A small image diffusion model, trained from scratch.
Training: soap at rate 0.0014, 8300 steps.
Data: 195000 training examples, 5.4 epochs.
Rows from block 7 of a small image diffusion model, named by matrix and row number. Rows with one number belong to one channel. Each number is 200 + 30 x the weight over its row's rms, rounded and kept within 0 to 999. All counts start at 0. After the name is the row's rms in percent of the matrix's.
After each channel's rows are labels from the 100 images, of 14976 (inputs lightly noised), where the channel reaches its highest value: "patch colour" is the nearest of a few named colours to the mean colour under the peak; "responds to" is what is common among them. Only what is clearly more common there than usual is listed. The data: made-up ball-and-stick molecule models.
# convs0: first 3x3 conv (model.mid.0.convs.0.weight, 288x288x3x3, each kernel summed), inputs 0-143
# convs1: second 3x3 conv (model.mid.0.convs.1.weight, 288x288x3x3, transposed, each kernel summed), outputs 0-143

convs0.224,105,179,200,176,223,233,210,233,231,207,178,209,178,152,218,203,187,203,223,182,155,226,263,153,199,180,167,238,198,188,136,225,141,190,169,211,184,180,200,204,157,253,236,191,221,211,204,232,190,204,199,217,195,182,164,175,174,183,281,193,200,206,212,191,229,167,229,224,181,227,183,203,196,220,263,155,213,220,195,218,178,205,196,216,189,192,188,233,175,165,205,184,196,262,243,174,196,148,177,269,206,146,190,207,245,232,247,207,213,206,210,200,207,188,163,166,188,173,203,198,225,201,219,226,213,203,165,172,267,253,217,185,191,220,211,190,223,239,165,197,205,181,201,155,195
convs1.224,095,207,204,213,172,182,153,183,170,204,205,140,234,181,173,186,181,192,171,188,224,189,190,239,209,244,280,174,159,228,212,229,237,210,237,186,237,242,257,176,186,144,174,228,206,184,204,204,180,168,218,253,159,210,233,213,201,212,148,209,238,171,214,181,203,228,222,166,209,199,203,203,169,201,203,208,184,182,176,157,216,219,167,150,195,205,198,194,211,228,218,221,203,166,164,203,212,237,196,97,177,231,231,165,166,177,149,231,196,188,213,171,210,254,214,233,229,188,184,218,193,172,192,191,221,191,229,192,170,177,201,201,206,220,187,193,188,199,200,160,173,210,191,193,227
patch colour: brown
responds to: balls: three

convs0.21,074,217,234,256,201,187,180,193,229,193,205,224,238,214,192,189,127,199,229,187,206,237,224,159,194,210,199,220,224,207,193,187,227,184,150,201,220,152,209,157,216,266,206,242,189,190,203,208,207,203,237,214,190,204,206,194,268,221,227,179,199,171,189,233,199,211,229,162,138,166,186,209,195,153,166,170,176,213,231,229,158,190,173,258,188,182,211,186,272,227,198,134,149,237,184,221,212,169,187,73,229,145,224,168,209,189,242,239,207,208,218,215,161,220,199,208,193,217,203,233,218,208,213,180,185,163,236,213,182,185,212,151,214,200,202,236,215,217,207,215,197,189,199,205,201
convs1.21,068,198,177,197,241,209,221,263,212,223,172,129,192,198,193,165,268,194,216,244,215,202,198,257,213,244,216,216,242,220,201,191,180,309,251,175,217,205,188,257,202,156,196,177,216,216,226,177,200,180,210,178,223,217,176,245,154,221,211,185,179,226,192,204,228,158,181,194,276,217,245,181,207,196,236,213,230,218,210,213,206,214,236,234,172,197,240,214,164,165,211,161,281,220,267,172,213,258,220,207,167,242,176,206,218,224,209,215,216,181,208,204,181,158,203,181,218,217,166,182,197,206,224,193,229,191,208,175,217,270,188,204,165,214,205,192,196,192,161,166,173,159,219,189,231
patch colour: brown
responds to: dark backdrop; balls: three

convs0.68,105,170,144,153,185,178,175,223,228,170,201,182,216,179,216,169,179,178,193,223,180,203,178,210,195,249,171,194,164,191,208,204,258,194,182,217,239,217,196,249,193,192,210,211,243,195,215,203,170,218,256,233,223,234,217,174,247,233,225,254,189,246,205,215,183,200,175,189,206,205,225,200,213,213,171,187,118,259,186,184,157,211,183,117,207,238,173,213,189,192,179,235,184,189,167,206,210,115,182,209,207,196,195,225,205,171,187,138,212,207,188,173,248,253,155,174,143,205,202,159,153,313,152,195,192,201,233,193,250,238,160,214,207,159,180,216,201,182,185,186,237,179,207,255,131
convs1.68,138,179,183,199,237,231,271,181,210,185,183,168,158,229,193,169,245,217,186,186,194,237,223,176,177,195,231,182,154,182,193,228,177,249,225,211,188,142,211,196,202,198,185,239,167,224,177,173,173,215,184,176,204,169,151,282,198,195,213,186,193,216,168,205,200,196,200,231,201,177,202,182,192,180,203,178,310,243,203,173,192,158,188,215,218,190,185,223,132,237,188,97,233,206,180,189,197,152,193,163,118,166,214,171,207,176,224,163,221,182,179,202,225,241,262,220,262,146,181,211,202,194,212,224,231,197,219,184,239,211,171,190,210,176,223,174,200,218,216,195,171,202,214,191,168
patch colour: black
responds to: dark backdrop

convs0.215,108,213,187,154,195,141,159,203,211,190,184,156,145,203,134,189,194,190,140,188,237,201,114,210,172,177,160,183,151,190,208,184,190,159,193,161,179,218,181,209,193,183,203,227,189,259,195,187,181,217,150,223,199,246,228,160,205,211,258,191,214,191,228,186,201,174,209,163,200,170,188,246,151,157,153,221,252,197,196,199,218,169,240,228,237,207,215,233,199,213,192,158,144,142,187,180,199,163,173,192,242,194,167,174,172,218,266,196,126,211,211,197,172,220,207,246,271,215,208,210,209,226,162,193,177,161,207,203,203,199,212,173,204,199,194,263,185,167,201,192,218,185,201,217,200
convs1.215,189,203,188,227,218,213,187,207,170,171,202,203,205,189,208,222,193,244,200,164,206,203,197,227,218,180,232,183,354,204,200,186,247,234,283,196,185,155,196,178,188,220,180,186,186,238,205,144,164,197,212,203,211,218,155,268,238,210,210,252,283,244,192,205,225,219,234,203,215,213,204,228,203,183,172,234,192,236,230,183,230,206,214,202,169,194,205,252,194,231,201,236,56,151,166,184,155,210,201,186,190,211,189,141,196,192,139,151,202,202,205,234,196,209,189,206,203,187,209,198,199,212,229,211,219,197,187,184,205,193,219,182,214,208,174,177,208,205,215,206,211,204,212,195,181
patch colour: black
responds to: dark backdrop

convs0.7,125,199,207,219,143,214,159,194,256,223,173,187,171,216,194,242,236,266,179,213,225,193,193,182,215,188,172,189,162,199,145,182,177,200,118,169,194,181,172,188,197,209,216,201,199,192,214,195,230,191,191,161,209,222,225,234,170,249,182,190,148,193,167,219,161,258,208,163,243,194,169,218,196,175,167,203,185,242,201,213,211,226,216,164,213,192,218,209,201,217,210,137,178,267,217,163,184,210,197,177,174,227,174,187,226,211,192,192,248,227,181,198,200,202,193,222,197,181,225,184,190,115,172,189,176,176,145,193,159,209,203,175,169,171,251,198,130,222,132,210,242,196,228,164,193
convs1.7,125,205,201,211,240,250,178,220,171,238,210,247,213,164,204,211,183,224,212,117,248,177,172,157,192,190,195,229,280,186,201,180,242,214,230,202,210,211,164,210,201,212,245,185,254,150,222,241,245,189,201,198,173,217,206,216,156,202,239,204,226,207,232,217,192,246,209,144,252,229,215,206,200,224,185,204,161,222,189,230,195,205,209,154,201,220,172,164,249,168,210,297,160,239,170,223,243,222,180,166,165,234,212,152,234,230,184,218,206,197,230,162,219,199,193,166,190,189,206,151,196,216,233,167,264,165,168,186,199,244,206,202,180,155,202,170,176,208,186,226,231,206,199,226,189
patch colour: brown
responds to: balls: four; balls: three

convs0.66,114,153,160,134,220,232,196,152,224,205,182,143,211,191,244,225,184,188,191,242,195,153,185,220,182,191,156,211,195,202,223,211,171,218,173,183,178,185,230,208,193,196,219,198,179,203,255,187,210,157,206,236,202,265,234,174,193,186,197,213,162,198,238,236,181,236,207,218,194,159,234,212,181,148,176,236,159,170,185,185,172,149,190,205,201,195,176,209,225,210,217,200,189,269,206,218,235,244,182,217,235,197,204,214,230,182,208,190,146,212,212,233,218,249,198,226,256,210,236,196,221,231,218,198,185,186,241,166,186,253,182,220,190,182,175,160,253,258,158,218,234,188,163,218,199
convs1.66,151,226,178,197,189,185,233,207,193,199,190,202,194,207,197,132,192,200,207,133,192,201,209,181,213,209,177,159,67,214,176,226,168,166,148,182,191,259,211,202,156,202,187,228,209,186,210,217,202,226,187,223,205,207,180,120,164,216,190,169,120,192,220,203,203,217,120,159,150,178,227,182,188,156,198,196,224,194,208,193,151,200,183,175,220,195,170,145,159,183,189,162,210,206,206,210,217,174,166,201,210,207,162,220,149,192,227,211,178,207,219,184,146,234,210,195,205,228,190,223,214,218,167,238,185,195,192,178,208,226,196,179,182,237,217,231,199,181,190,228,179,219,179,191,186
patch colour: black
responds to: dark backdrop; balls: three

convs0.259,116,219,190,211,243,264,211,208,224,201,173,220,200,226,224,218,150,242,152,207,181,213,184,233,232,208,265,192,212,187,222,210,253,167,197,218,234,204,182,230,219,195,261,191,188,190,196,174,216,168,194,216,173,193,185,172,218,206,223,193,209,205,210,198,173,170,183,242,192,203,192,158,191,154,209,163,155,224,232,190,205,169,197,205,180,198,206,138,204,169,194,116,170,175,239,233,208,158,162,243,287,240,176,170,224,148,197,168,220,204,202,221,205,211,184,185,147,208,211,177,213,202,191,167,175,222,148,191,209,185,210,149,246,227,207,206,168,190,230,212,196,148,203,167,209
convs1.259,132,146,232,211,238,188,236,189,156,218,194,212,174,167,167,180,255,209,183,111,268,148,227,175,161,170,198,223,282,163,171,171,244,162,260,187,176,182,191,166,163,227,190,219,203,206,209,188,204,195,165,208,209,192,182,216,197,199,209,184,230,189,188,181,205,210,182,212,214,240,178,212,196,215,175,232,245,174,177,185,202,213,233,202,243,188,166,232,152,217,225,236,88,172,166,222,174,217,178,203,175,208,208,134,187,247,187,163,170,225,202,190,225,183,207,159,222,209,194,199,191,219,229,212,205,172,215,208,210,219,220,231,214,223,174,163,220,186,191,203,220,225,135,178,165
patch colour: black
responds to: dark backdrop; balls: twelve

convs0.274,121,164,219,170,197,143,187,180,206,219,209,226,127,217,242,188,183,245,197,243,214,220,139,222,155,167,241,215,251,181,225,246,219,166,212,234,168,208,239,217,230,200,238,236,219,247,195,204,194,234,215,199,188,190,180,185,214,161,164,176,233,206,199,175,223,176,221,169,165,202,205,277,220,199,225,228,222,163,158,187,210,211,235,183,210,225,214,176,224,292,206,250,234,171,163,188,171,192,221,203,216,202,168,168,176,231,198,170,207,196,168,224,195,228,173,201,208,194,174,188,201,174,180,236,140,128,176,183,152,173,205,229,212,227,235,187,223,191,265,197,237,167,221,219,218
convs1.274,097,151,171,224,176,268,274,236,182,186,193,244,253,204,176,221,240,197,196,160,172,182,186,178,239,206,180,181,161,215,202,145,186,266,190,231,181,195,175,204,212,247,149,168,163,224,207,223,216,162,164,263,187,174,180,233,184,230,199,198,187,212,179,247,212,231,189,225,192,234,222,184,196,219,207,209,202,217,271,185,144,217,174,243,159,199,238,182,183,155,219,179,172,204,200,200,222,230,157,249,197,214,169,261,186,207,222,219,190,189,233,178,198,157,208,192,164,198,210,197,151,222,201,117,239,212,196,209,217,218,224,168,214,184,166,222,191,223,144,207,189,227,160,139,191
patch colour: black
responds to: dark backdrop

convs0.86,084,125,185,233,266,229,210,151,203,287,204,172,191,218,200,205,162,106,219,176,216,219,230,189,239,185,217,175,223,188,195,228,209,145,165,189,182,202,189,162,205,205,204,185,222,201,191,145,213,189,230,235,195,202,191,151,203,204,204,209,190,153,218,221,227,181,228,245,180,192,198,203,200,120,209,215,206,212,214,178,216,180,217,159,184,215,194,240,130,254,182,150,174,100,169,193,144,237,197,250,233,230,170,182,185,229,244,198,207,191,200,206,206,205,241,202,255,198,197,262,127,252,154,164,153,217,189,190,199,201,217,257,179,138,190,214,177,194,184,185,188,137,188,194,187
convs1.86,085,256,174,156,127,138,158,231,206,184,207,262,239,196,211,214,227,297,175,212,219,190,180,219,193,232,191,189,190,221,199,201,170,256,202,199,225,163,211,225,170,241,184,186,213,190,201,198,212,217,150,174,189,218,218,178,177,175,175,137,200,224,162,163,195,208,170,199,208,151,190,237,193,257,210,218,203,165,183,220,181,185,188,229,198,196,163,114,211,150,194,260,243,298,247,187,234,232,171,112,157,203,225,225,201,195,197,212,220,195,184,166,205,175,175,176,208,180,233,124,240,204,191,215,199,226,220,169,219,188,226,188,195,258,168,182,206,238,191,193,210,236,203,160,219
patch colour: black
responds to: dark backdrop

convs0.187,072,259,216,204,239,215,185,224,202,205,245,168,178,190,167,237,223,240,229,187,167,177,216,99,206,262,260,209,203,197,156,195,228,243,181,176,183,226,197,259,203,172,195,159,212,254,206,189,197,239,187,124,192,205,243,179,232,182,170,226,166,220,195,190,235,212,199,213,152,268,190,201,198,164,210,179,187,188,211,219,233,161,198,200,188,195,208,183,222,250,201,192,152,198,223,219,181,225,191,218,257,197,230,225,224,197,175,214,228,192,188,198,249,215,191,189,175,209,211,259,167,184,193,252,180,235,176,192,179,179,197,230,220,199,204,262,214,160,192,211,196,234,191,184,205
convs1.187,055,145,185,233,197,189,182,182,162,225,189,192,178,167,220,170,225,139,189,199,186,196,167,202,192,175,142,165,224,192,219,160,173,196,152,164,165,198,237,178,171,239,196,251,218,197,171,252,218,192,216,222,215,186,205,194,164,240,189,162,229,175,153,197,193,189,146,245,202,122,220,219,204,179,172,169,222,188,163,174,158,216,221,188,193,225,192,144,195,195,198,92,166,128,276,206,188,205,181,231,164,204,200,170,197,195,207,196,143,197,193,191,144,175,247,230,259,205,230,169,222,213,242,205,191,192,233,224,198,236,210,190,165,249,194,161,192,242,198,198,209,194,192,211,234
patch colour: black
responds to: dark backdrop